{"encoder_arch": "convnext", "train_examples": 26041, "spec_augment": true, "embed_dim": 128, "encoder_mlp_ratio": 2, "text_encoder_width": 192, "text_encoder_head_dim": 64, "text_encoder_fused_qkv": false, "residual_init": "none", "muon_scale": "match_rms_adamw", "adamw_weight_decay_other_params": 0}
Rows from block 3 of the audio encoder of a small contrastive audio-text model, named by matrix and row number. Rows with one number belong to one neuron. Each number is 128 + 32 x the weight over its row's rms, rounded and kept within 0 to 255. All counts start at 0. Numbers have three digits each. After the name is the row's rms in percent of the matrix's.
After each neuron's rows are labels from the 100 clips, of 14976, where the neuron reaches its largest size: "top examples" is what is common among them; "peak on" is the class under the peak. Only what is clearly more common there than usual is listed. The data: Morse code for random letters and digits, with fading, noise and interfering tones.
# gate: MLP gate (encoder.blocks.3.mlp.gate.weight, 512x256), inputs 0-85
# fc1: MLP up (encoder.blocks.3.mlp.fc1.weight, 512x256), inputs 0-85
# fc2: MLP down (encoder.blocks.3.mlp.fc2.weight, 256x512, transposed), outputs 0-85

gate.479 083:119095088167146164141125147171128161128124156128128098145128132056113137128141128143144152197128091085120076128174128090128128182199087112147120128057150104094060144128215128114128131136118198217120128156128090128153165128143128121117089160108168186112117128
fc1.479 075:128122128139128134123093111186128195128128128176142076114128128088073112153110110105151128159141128052151108168128150128113113111240105098154089128128149128140080143107172127123129150071184203128128128127128102128170145120133094106076120128076128189098128177
fc2.479 088:145139128119124128128158158156128166090128187139128174166128128128079145182128112107128082136102075117172082150128179108142119136082128140105166128095170097180177185075128128169199125089191153095176097164120146157173128158167113110118114135128128112157038138
top examples: reverberation; the character "q"
peak on: the character "q"

gate.429 127:145128128190108105128073149109128104104128144147128131125109113128132114144126086141158128117128128128128136057128076225119142199077101132126128163113131128128135132065128145077128148128152111126224128128082138128128149135128128144128124189128183112151174128
fc1.429 137:126086095085188166127128075080120135128149098069204127128155170069128171135141102128122115068128128173141128098182018107089153090146115117128074094128091153181116089103128128062124135108128107143171145159148149119128116128122128187131115128136119154134108083
fc2.429 123:149127128167128128109115069124128111139118128128181144107119156132128114128048111118128128113121171128137229128041114128093115128135128128122109128117174119106128105088128057135063191180153120172065078160167113129161122176128127058177136074123042137182128110
top examples: speed: slow; mains hum; the character "6"
peak on: the character "6"

gate.108 028:144103115128179073111090116128088128151091128128069128150107050042127128128111128128128181130128128128128151128152149128128118150128128128110182192162128128151134140128166147128076128159091094128128128081142071181128128131128121128128083066085128146128128101
fc1.108 028:178128128128195128095129128090079128161128103192128170144128067128128128128043128128137128083153128128190178115056114128128089128128154084180128087158128151161128128147162183118128098110128128147128089128128066128129081128074128128128176146128118176168128128
fc2.108 030:144185118181097128128103122128179199186128091153128109195073128128102129128128128128067120061176123128119097155128086120128081126077128128088132128128128160128128128136161099128074128058045128128128095128128152192102156084128160150106114027128128085128127027
top examples: speed: medium; the character "s"
peak on: the character "s"

gate.443 114:104160093091166179133128128128144171128174103128088152134128100126128107081128110138167173129066128128120135102128126084099095109116128128144138124128126104153083162152128117150175128128190120127139114128128133128140102142033137096152128128148128172171184125
fc1.443 110:157112194124106098140128074150128088128128128106131115145128128128111110107128098128128128128153135078151128128150148128133128148108128074095128113135174128128128128187093149128128141128128143121105128134106188118175166109150130128128181100163211065128118128
fc2.443 111:128128134113148128124128128128128128139169097099170064184128120127128071128138128098128153095171109128143147128051118213140157128127128114159128128128132075189125147091128162144128165109092128128128119125050131128074150154108115087086025134087151128132187128
top examples: mains hum; speed: medium; the character "r"
peak on: the character "r"

gate.415 021:117091128092156157155173054107118128143171081082215128098128124164166057114099082175120160152192181128212158128058128128135132153128148128177128149128175171181178129128128164128128128128104128072088128128128128128130128146128128092098104141139128156075151128
fc1.415 022:119128162146143128165045063128221129128128119128109128128128128151128104092073128167088172128169175128128079043128128171128156154127128142128097128143220149141140109164128161158147087112182102128204128128179170136086186128128101134126128100158128166106092130
fc2.415 023:128120140166096128087188128113128128098000166128150050073153103172128128128184168074128138090112128128093118137093190128119076165077119112149128128128145197128161086141056154128128103128128111128091128128181128102181146128144101128104122130128128117116164105
top examples: the character "t"; the character "e"
peak on: gap

gate.45 083:128128096108127161116139116128128117128128119128038155124128114128128130128128048096117077121128155128139128086077128169089161101154171194169128128163219128111177099091151128128128197130092074128159122101150051128192112170133128128128128183128073174110127128
fc1.45 087:110115071102132128105128099128073120152131075145032196128128095128121141122164074128142089126128128108202119143141135173124113128137128128202114078130158114175153128109180175128144128132024083105122098128128076088173086101114128164142105128180128128199127128
fc2.45 087:075159124128128128066120128101150125128128128128089141152128128087108111190139128128117120146090128034128068070131050199085128147128132086107128120128128103136128128129092128156052142059128070101146111128128151072128093128214203184159108128128063118128128128
top examples: speed: fast; the character "6"; the character "5"; the character "h"
peak on: the character "6"; the character "5"

gate.92 090:194121176127173072127096171120146155190126115126128145084220128127130128144128073183175158139118116158088128159082080128170057128128128128075100064128054128128128128128128181102128168110190135116154167078158128088128093128128188131202079160178105141065128128
fc1.92 090:150128155144149157094052152128138163115128128115128128128207155128130128178128060103142139128175140126015119169081100128128086128158122135128121106044110153167128139128128138191141128083143104128183136128179161090128083128130141143130114206176091148029128135
fc2.92 093:169166164148128142069208125075128122128093193128128128152128121128128098054092129154128128093167128114128054152073199142204121052127044146128128128134128164074128128128128115114113202120136128128102079128168150119142057110128112099098088122119165128128194120
top examples: the character "e"; speed: slow; reverberation; white noise
peak on: gap

gate.58 114:137134128117212143101132130128119102123128079134074154143074158097106071128154132145238182113128093117182184128128129120128096118128128128121109112158128095117128128128134142139084108089128154152128123128178093104186088128135128111109125140055128159187167128
fc1.58 102:127179128128130128128112142146128111163128128110128133063146136166183108154135120128084078094128129138174109118171125128166255107197128128123128128128128138139128128099084114122050106171072092110107152083128169129156128091160215142128084128128118090117128086
fc2.58 110:128100135122128128128173174137106078133118131148128092152126126099128137143110128102091087128128146098157128128177128128126160018169171137195128100102096126160171128128118220124128080128154148072128115098140107209106151128089128128128157160161128114190093128
top examples: mains hum
peak on: gap

gate.460 124:145128162133158124108175134128144210128154128120101065128114106128099100099140128139155145153172072158174156128124142128106195187138096132129181128067128128152169147081128125163067198107151155128119154128174128129128094087103093100129128135100097128128135062
fc1.460 129:128061107140140113142148163126118148128166128116128128115128128106086168128129103093158128146128090141101148128149116103119081115151110099116093100121196199128122128128115128128115091128128128128125173149193163049128136128089133108197094128128115153128069195
fc2.460 124:149105127128029128128128128129128128128169153140126128113141133080128142073111128044129087101128134135073120122128108185098125155128162130155128129158207128117128112139072176173105240048092128181085091128193102120140133067128094128119115152180041128105139128
top examples: the character "e"; speed: medium
peak on: gap

gate.318 083:128188092113160143139165118183118104089127128150088100157128083128132129136131152178185128107071128115093158112128128108118076096120128154128142125112128128125128120164080177167089086154051128121074116088128067073128164103128158147189152119128113165128230083
fc1.318 078:128039128214085144160128133190046118153128128128103128141072106159124110123128112109128128105166128124128170128124128106183128112128151116128128151134098128102087128128134129128081128218184128128128128115207053119035142128090096097128073128107138128107220134
fc2.318 085:130128126014145128122128128127128102100128108100163152126134100085128128128128128131128145128132222101128197128097119128093128117166134084128187128128128128149152128110137146137128138132188072140149118128152128108138107134119105141153128128115171130128132165
top examples: mains hum; reverberation
peak on: gap

gate.480 094:128086114081108085128123128128107128128155128090165137097172085156164128128074186143109177128119138128169128130128069133089128201128128182190080094128155186078118156081221132058093135106128107146137128062128089128183116107128128126094188171128190128134099160
fc1.480 094:126070133108148128077128093141128129106128132117150166165128169145208104128119128126120204128134167128128128143113096138126128128128128143128066128128128128095128183090128186120097128128070127153161073137128136127200107128128128179122170190128098146111075135
fc2.480 100:081126108128058128128128175128128175087111128137089085128097151149185156149123242128128110132113129128128181128110078179140128125109128128025057154133128103193044144128122128144117128120169184128137128099136098055116100128132129097166097128133121120134165128
top examples: speed: fast; the character "7"
peak on: gap

gate.237 037:138140145128132140093133128128182148215159146128073124128128128128128083044133160022083100128139128128123151156128128136106097097151145184081128128128196128138166128104090140075166142081177111215123128128128165170128128123146069140132151132128162113154155163
fc1.237 032:128129128108051128128128128194107109077147148056124128128128233137126128203128119225128176128128066082083114089077089113193134114145128128128159146128128128122124187128144128135103143128110123060131183105154094123200077107128083109083166094168128135108128096
fc2.237 034:128185113128128068133144045135128137152095086089078155128128109053128128068139134188201165076070128168085067045128128108153200160113128105128128148128084208102128096176128117162112128140128128138128128128128128115176103128139057128128189157128128158136159128
top examples: reverberation; speed: medium; mains hum; the character "m"
peak on: the character "m"

gate.282 124:128114128128115128128123128143097140082132091128124132128168128196121105111128128160175088168108103102128128160066128128093184128187093128107128162162193128082120117143150115158128145068094128133128116128142128128173055137128131085128112044132139128101128116
fc1.282 122:114128128178128065128142092128128151142128111105123128174067206132208071099128128197089112147168094038128128109186142042165110097128116089064128139140137155176155138084128128091128098163092128128128085104150128203133093128173123093113107213128125128128131128
fc2.282 109:181153111105128080140145204152131153128141128062100136063182083156128172193140167128138135128128148165096224128055119118078113093124184119146128128159128168186250128128128095128140128085128131158128115128182151110163128128164058086150201174093159128201125127
top examples: the character "1"; the character "0"
peak on: the character "1"; the character "0"

gate.24 028:149128187099045148120116128114128148157151214128091093109129156168128128159198128105128063148182073128154079132103161128094097120128156186110087128128038128163128142128075128160128080112100128128128150080128128157190148128161066128165134161122105091128114145
fc1.24 027:084128128128129128113114128128212073084128138128128128202128128084128128128128151102137151114128071128168128210092128128128148128128128213128066153147085139214068151155069218178139128134151128158162130138128058118065128128091166128192128162085078098128155097
fc2.24 026:068070120159086067144133128073095128085099120128128148128080088128149128228122156150129157128141097073103128128128128163128077128128160091128062180128128115128155154128081128128128082097128132111128128128128128123058128138144085124128153128128128132165091128
top examples: the character "t"
peak on: the character "t"

gate.105 046:126128112128141128119216128114149128131109154128128114128126106159128128134128128144164128119216084152134128128163128070136161029141121128159202128128128128128054180179157117146068091141128128062128128143128095106128142128040128128146057128098150128116160128
fc1.105 045:128128161128106138131205128125128107128129123152136185109128128141128128128149128128114069106128128128132127121188128066112173067160078069128172128128128077198053206128128096128128128176102115115106128111187128099128131128128092111128024128077117128128128172
fc2.105 052:113127118071088183084128172128141137084157138147087174164128128128128127128128128108128129103128128134115128119178071101128108128120219100128203128096127082128105169099157128128128138128117094128037128129128080154128063128078096047181122128109085094108168107
top examples: mains hum
peak on: gap

gate.276 039:127138128126128128187128118128128060130128128155123166128099119128128128128147092128067128164116128155160074128179128187089083129211128152128128128128128100087128128195128098085128106128163185096128128128128123089031128128128128098141232075128164128163090128
fc1.276 038:107135112128199128066139197128128145128128128118128128128141128161149179128117194128177128081162128116120128094051128114171128092017128128128128128134186112161128122128120128128077117128075092172164155140157128157208119092128128181106040128100031098122146157
fc2.276 044:095084149128128128058128104188099131110079165128128177110128107128128131128152128179128128128112205115204128111128128094134181128180176106128080128128122128128135074082113120128095151103128128165128128192125128116128163129118128128128157154133150138128080128
top examples: the character "e"; speed: slow
peak on: the character "e"

gate.357 136:126126137129128158151091110127145130114132126176128147128194125122167130150178128128177194078128152120128148128128129089116113117186149128100081123167156128125128150104153098140127128172091134060140121075185100128162093045128085096103128131128128166131062108
fc1.357 128:096128128149061093109136123113157128128119128139128092128092201083094107055102157136126128085125089136128070103082128128092193132087082161128146128172128110118126125128128192175128128066136133138079138143098166150112211205154096174185128072142138128067128126
fc2.357 130:094059086140139071085125128080145100114214079128107150128094128095144144158087128162128087158186160067191131123152128147107156143044128146125153128054152185142133113101104109145130100092074125128166061110096128189095128128128136098177128151176147075141140128
top examples: the character "i"
peak on: the character "i"

gate.248 132:083113059157128159127117171131084128194173116128101121128141153131121147208128128142128098096184126186128117112128164129149128084166116112089128111069145128151142153107128128197139128081123146214073121073157128128170102119128071102099181178141132129128090128
fc1.248 132:150128101128128150135109128135092128128099140177084128128125128128150128128135153135118128073090135216119118053128148153132128045119194110035128132128220144128138128072139128207125128088078173179093156105074140137224128128128099141149069208119077184147067117
fc2.248 129:186104128165153107144128158180160091128128124067142180128192132128134132128133103060103129078128128129101128128192133128128198155154162132128128106164128073128089195123168128069157128134093128105128152140132139128175090131163109137131122000106128058129128174
top examples: speed: fast; the character "s"
peak on: the character "s"

gate.28 012:090128149087090151084098088083192166154128128128087128204072128128128128128158162052077128107070118128114112128156128149130128103179106102128087092128128142128037189128099128089128128094093153172092111128128159105142128162155191135128095151080147100087085107
fc1.28 013:162110101161093103128173106128059146079079128122098084074128128152128128128147128164159128160175128111140108128128139128128180172084156109128128187077128128117234085128154111128128128175164128128152177128128110128170149128079128145102170128150188110181128158
fc2.28 013:128109080128128148140168101148100151094128104128128057128215128196112128077128128128169111128128180139128148083112128128162175188128109157108146171154128144128128164128128092128063142191114102141098176164128147146155161128128123128085149098128100128128128088
top examples: speed: slow; the character "b"
peak on: the character "b"

gate.176 064:118052120117128131164164128128158128179141128128064174075083092085128128128120087128143149109184037128128128128128128225128128128128128145162069128142128128194128134148128106157113128060153128149200115128171122158164110119128158128061143128151128155128114115
fc1.176 071:128160129132136128128128128155156128128105068149030128194128128040129128121141146128117131099093128127152077128192131139128165155112145085141132124128100097128052128101128128066128166112092084111145133095128068128143126128144140133088128145156128195155128198
fc2.176 076:170220181158128108147125118100128207092128154128150116128057128099065128128128128163058076128129134130121161169167128128128173067128128147128128110153125146155101158088128128189098128128099146163078128085127128128071080128168091105128128127128154076112100085
top examples: speed: medium; the character "l"; the character "z"
peak on: the character "z"

gate.162 128:132122142169128091159128072107078128139148101161119055121088128128094128128144196128100128128112128140066128128136128045183128128157172128125128068112145103176233128144128128092153134168074073165139128224144188201095128128188128088132191128132095129157138124
fc1.162 121:101115185128173151146075128142146137138168137047106174132176106130128111137116128144104150111072121143147092179128128189152109128114163116128142106092068194113105116255128074185120128149128188128128068118145112111197082128128098141114112128144122140119126121
fc2.162 125:102128128255128128157128128159132108128090147151110086129128216167138108112162128096128070128140128128085208128142136128154169171128108084170128097228153128186128160097128128128144122105155097152128107128083170128126128128108088121132128128128129128106131128
top examples: tone: low; speed: medium; the character "2"
peak on: the character "2"

gate.9 119:117083128139128129059128128107176150128111099170175128170127097131128161096119128177078128157156128128188191160144159111169128128057169087093128074161128143128107103128089133127128146128144106136128128128128113088137128138093084138159163118125089162108128128
fc1.9 123:177109059156128135082128128189158181160194128128093128102116128128099139120111128122089128128150128159128241150148128154193093098137158201110086043142214080161133133119124141105155128132138099145042108126095124089128128093093128078082072128128154140128127140
fc2.9 118:102113089123128121128158104094087101158112138149228117131187153092167134128101086182048082168076128118147174083128136145077133139115156103101128143181154098128058148082156110117128128203147050128071151142169122057076124223123128128095116147128173116094055192
top examples: speed: slow
peak on: gap

gate.257 031:147128128128128128142128128128128128128108155141128128128178138128094101096168085044128138128128128128128128128128128151093128128155134128158187128088215128128148128075167156152128128128179128128128128085128128026097128128216128128128167128149128128131091101
fc1.257 029:095210128128128128166128100128160098128155128128128115157180196148080144058136114128128163122128128128179128121128113128128128128128128157145157174142128084136107145128093128128128094054128113128085128128107128015128128128128128128135159128169128127195128128
fc2.257 038:122128128128084120108128149140114082128098128128128083128170128069128091128128128091183145087128128128155125128128138128180070162113128165174128132149122128110152128128128209165212111128060128167128101128203128175128081128085128128151129128124109105095150120
top examples: tone: middle; speed: slow; the character "4"; the character "x"
peak on: the character "4"; the character "x"

gate.160 015:128128128090077079089144172092056207109113202128161156150095118103153094166106148128128161128128147072152199128177093192128162189078091128128128128202121109089128128128098088057128118188128128116070196128155119089102207151154121143164113090169148102160128096
fc1.160 015:128087128128128078105159128125136128101128158128128151150162085128113128183189099115094128080128143163109128068113107128128128176128145181092086116128128105068128087163089104101128128128147128128149128128133176071128136128128128214128167171102144094130128128
fc2.160 015:143076140172108134128066167135114128190142104128149093096128171095161128105204159128158068052051132107111128128154032128098128058128128152150128128128137096153082128128140160128128170128128102128128128128128128106155147128128168128176058128174056080193096128
top examples: the character "e"; speed: medium
peak on: the character "e"

gate.228 109:052128128128123128096136188128134112091128070115103159166128187146128133183080200167128128110115061128152128066144102142130168144113154128150120128139138129128118128128128106077181128177081128167152157136128105130128173128099140131154099170145087107128128039
fc1.228 106:144064100066128065106128146101136121115128128153056123158128144068183127128079176162153132107128040060126117128188103128119197134102172119123135131131128121142125198128101033128175128189077151143099081128121102128068178100120128144172138105129128128098128128
fc2.228 110:134112146082141198145166115153095128128143108128128152065162153255146128148128112135128128187128143128105187128105121081133119160128141123127124091128073141248120124084128126108223065117156128128079128156116101147128128081186084128069119116181128139128086131
top examples: speed: fast; the character "s"
peak on: gap

gate.213 092:128128130128194128128203106125133127121128070103128155128128054107128164163119098128181166128164095141182124170105061128081114122127128131140130128085170104128128128091128128107083126143121165128128128153115122124162118168241105174130203053128117167145151064
fc1.213 090:128166108128106128076142153128128078123122131168127100101128189113169128082082128128128128160128101128053140191147128128120120077190171128128104173153097128128121128134128128125087128167123134104146128183156128103086156128128111191198127121128128128045148160
fc2.213 085:128145136128128119118150092128138161128178044167107097118128126127128128128200128128184141180128128128104128169125049110163143129128099106128070114199128094075166166145084128104154058128128116128128128073157074128140128128128224128118103255120128190148159118
top examples: tone: low; speed: fast; the character "p"; the character "9"
peak on: the character "p"; the character "9"

gate.62 116:109204173150128128128106128165102128128175114128128128151169128126161069179127130112128128110128135128193140131175179169092146128138159239128176128168128049123201158128095178113128146072128187140089128151175104128097128133061082146147114064127128128188128086
fc1.62 126:078128128133128091128128104128141155093088128147101128125087098080100130107144128071128060130128128128128067104131128128178054101146128128130169186091113188128080143128132171149091158128128143163124070116081147144172150106129128134172142128149126101106092153
fc2.62 121:128128128132079153128128179151077144039076137128128157116128111117169062131190128111118128185128128038128128125159213077121115093174171104128130128099119128128190109149128187116095128146196185124128128128094137113161139128128181096128079128128128128128128211
top examples: speed: medium; the character "y"; the character "3"
peak on: the character "3"

gate.447 099:140166128180109167215081128101161128190128128128175146145128094164100128128150202173128106128069040128104128128127120128128128145128128110118122132075128098163051108091076128091149128175128156052128128128087161156128124191109128130120120087101128096153126198
fc1.447 102:078192135144105227160135128134128097143119152139181058128117128124105099107167110083029155128128132160139158094174123137144128147128128128100128126128088077099177087179128109128181128055195128128156117162128079055128110169182128128128144091128068128139171137
fc2.447 099:128128123120121128128142128091127128128082143118066128142100207122180187093072139141137128128114128128103105128015026147158105088219105178123199088076062128185170079150128174077082105179152128091128119072128114152154128168076128130128128133128076128098128151
top examples: speed: slow; the character "e"
peak on: the character "e"

gate.494 126:167086099174086110128185183128133124092128128138128128115185090127106128027205097140128121157192128156128128108164110128138128164108049144129102115096173128118128090128170128164146105116128086128128097091120142119128122128128184092061143095091140155091180125
fc1.494 114:136117128053163119064112128104102124088099107100085059128054171128186196128128148133227135104060135128096039130114109128128111128128128114142130136155099128218141107107141126064147161166151100128108133128126154178128148179151128140128188166134127128133128174
fc2.494 121:092073072120128128129128128149128114170128122128124110130128130043181150178128128073092099092128175113177097128117142169128106093128128087128128128084181128056138144157071128128106120052128147136090128150128128069161180128129133105116120052128122123128125128
top examples: the character "i"; speed: slow
peak on: the character "i"

gate.331 117:094188128120144145128146128189104113117143178162110128168148146128128128128166091115101174128158111100073213161128134128182084091160158114115128129128133077166128120165128128128119174122013128028128095167128128143123128128128120121156113128111102166084144128
fc1.331 125:128093154095133128128096128128184137116128111128115099119103128126198103084154104096135095174065203128141072171128060128111128203120153090077128128170131131085106154128145099121114201128128133186059119105100102128198147122128147144123128176128183165134082176
fc2.331 125:180094094096134100123043217203128108068134128128110128037087100151128119075181133124117128089128159128141104091134180128138058094128138120086128089128128062060128133128105103166109111126128128104128176128176128125128200164138128120124146111080128174108174061
top examples: reverberation
peak on: gap

gate.287 118:128110141128106129128165109128109128118169128161175128128189176101159102113128199107172133141128128123065114112195071128107062167038165164166128095192119128105128116133106115000183113128128108149128080205050126132109128155155128089128143144128128101145059159
fc1.287 130:119128201136107137158128075186173119131124172136176152143128187079128115114142125089146128183090129076068134121118103109119096159118128167157085153115070112169149128171178100104090140128158071129096117229128132118128128189146090114141121128158172126151102145
fc2.287 148:145144040104167128128128167076150128119128088128128128113105118147168183161128130084119067110139128117168143096132096198130128140142113131117199125100140128128139080128091164161128128143125149075127158072159073120141128077128140127103114086096128119105122146
top examples: the character "e"; speed: medium; first character: e
peak on: the character "e"

gate.365 127:128145128128081197111128142085158125128122128113101166128128094104060095128128134137117128128128104128128070154128054156128060070145172165110177128089128055118138128128159128119159128128124170126136098128132176133110128211128071093093102135128128128128128128
fc1.365 127:085100122146146118057121129146063084128155164154141146128092117128128119128135167187165134161140092077071127137124108128120128097128083118141169147208126077125128180128143150095166128113102109131128177128186142152148150065099136080128128128128128123128122113
fc2.365 115:128128154128134196128083131128224130099128128100145106108123151085133128152128124113142128173128094113166128127172107190128110193128104123080128139097171131142197142129166012194104103106131128150139075128077128125111128124104078089172128072128128174131066068
top examples: the character "e"; speed: slow
peak on: gap

gate.51 130:128170044126075164161128128201128141115098163128067128128128134115128189128128128128105126140128165118109120128128142151139073147216073134172127070124113115123128089129053128106164092132188078134157128039141137071110052088126141113119088183189181164227097098
fc1.51 134:158128077179128128181128123149128138171128205131075122128128113097128160109128128128093131125147171077117118128078128176147019128128057129172106128113134154087128128128100114128170123130167087128155039084128152058128089086078142116157092140128128173169128128
fc2.51 138:168128000128140090128128117161131101128128100075128090128128192149053128167100128144128166181084145141106099164192128073108126112138120137145128127143128123159099097104104116102128060128128154132192159149108132128120122129157187128141129054049081172128082099
top examples: speed: fast; the character "3"; the character "y"
peak on: the character "3"; the character "y"

gate.23 014:128064128169073056119075145128069117128128078100128128065128128171128092128100128187181128153106157150171075113184128152106083161128177154170170128112128128142128128138088128150110115128139152199128128128083128069128183128128154093083128138079149118128128128
fc1.23 015:128165128128128108091099113128179160154165187117220118115105128128128166195115112128128166080128128117128169128128152146105158054128135128105128191192220097128128128128128108101128128180128128068116156111128128165128128128097111175192201128128075128154067078
fc2.23 014:128140128165166086166046100100131128128128052128128128082167128088069128076187128172110169141132128094128103194128128149101128128060136128178110128128128128128100182128109149082128128183128087175071153074128107027174104102175120128128184128147061156128128106
top examples: speed: slow; reverberation; the character "5"
peak on: the character "5"

gate.338 071:149232045133166110128132112111124127111166128134117137179151114075162072191159128128123068131106128122167133101128128128128147116074134095128128132053128128058195128180128142095128128191169164075051133129146133136117157146128181128108128110128128153107171128
fc1.338 076:128087127119115124150128128185128145046128093147130128128128170083105128090078117148127162108126136129061128128128124139128128074128109128112111115166181123165141128167128070128057128175118116128187116109144128094105128131141089128115157192128114135128145128
fc2.338 077:172077152116131128112193136128167086128128128158112191103165173112109106125128128128120128128159036222126153153128106116132175073180128128128158177133121206128110095137074115128189105128113140092128046142180103128169086018128128120110163146043201128128062156
top examples: the character "k"; the character "d"; reverberation
peak on: the character "k"

gate.87 092:078126149128143157171067128148128137128132168182148036074156166051113117128129128128104137113128081128162162128187161142107128134128128174128128058118133128128128128128083128039128113104094109128083166096142189128128098208131119077147128128161205128143128151
fc1.87 091:116128128089128173128135081128136189103131128128133128128174128090128128125128167085121185112141128118128168139096138128051143129098171189100167110128055166118147121121128156098128128073113128173172181128115119125176116090079114102128086112178144128145133169
fc2.87 100:092128154114102128090128128015102127082089128130120128162157128128114164093128148128128078189156145128109089167128097020152111075143146142148236083122142185166137142129071171076126111099132172128101177128143128177096123133087099128128072111128114089101094124
top examples: speed: fast; the character "b"; the character "6"
peak on: the character "b"; the character "6"

gate.224 083:139100128039122128128131174128112125128167104128153097137082107149128217157106115128075128068059109067148128128128103128167079124095128128168128148180146113172128128142099123128105128167120102128084099128098122117143140120128128196173244127181127075128088073
fc1.224 084:128102128128102177128083128150128174159148158142081131128164080072170128088089128158128128128176104143147137131128128128124128128144087155152187132189181128174136155145080124128128128128193198132128150045086128128142101131090128159098118096128110118117110128
fc2.224 093:167160127117139141120091073203138177128128162074101128115128124128139115050128117127155060104154195125128135128089169128159128151094115128128088158163128139128128137119128104128162128046174128111128094128158120123147128128084130140145035112101128153128121225
top examples: rumble
peak on: gap

gate.420 063:128102180128128126128169128207063128087173180110128080063129128152052145128128159128171128128206194058128128128128171142115128112128128125128128128168177122170107166108128164128128128059128100128095128114128120128128155128118145128136134128085128131130128128
fc1.420 060:149126128128128095166049100128119107135120080118141128128128249128115128131128119083101172115128185157128101111185128162086107136128128177112128157107096128089131068126152118133061128128146102112128134174128141149128156070091132103187132076142128057128128128
fc2.420 068:129128115144103059140164177128152223080158128133119128085128116160128128201123128163097128149128091128148128170128116128208128151128143146132120128165149123105128093128218097107127128089131209128093128047072088087167128167128132114163128191099128091128142128
top examples: rumble; reverberation
peak on: gap

gate.120 076:128128129110105169128128130128065072128119154144128142108164076117103128128138103096104133164135128128153188105128061147085128069128080159073090144156128107124202087206161125167149128090128092051171128180137128128067161095128128123132128120128128128128115128
fc1.120 081:168117128111099128062125128128135119100157128128128111134116106128201128117128115134223128128063208128179132128170086128198157128128128123096128128124128174128128128128140167087128061167183128128122166111083128101188133166185047072119140174152128128128111186
fc2.120 074:141128128128128170160089128114128168151128128128203080086091128132114128130088128128081128128160128128136128087133128213121060078070147128128128117124094137100128128124164147148177128128115128173078100133210052128141096128134140089128128102142128101128092145
top examples: rumble
peak on: gap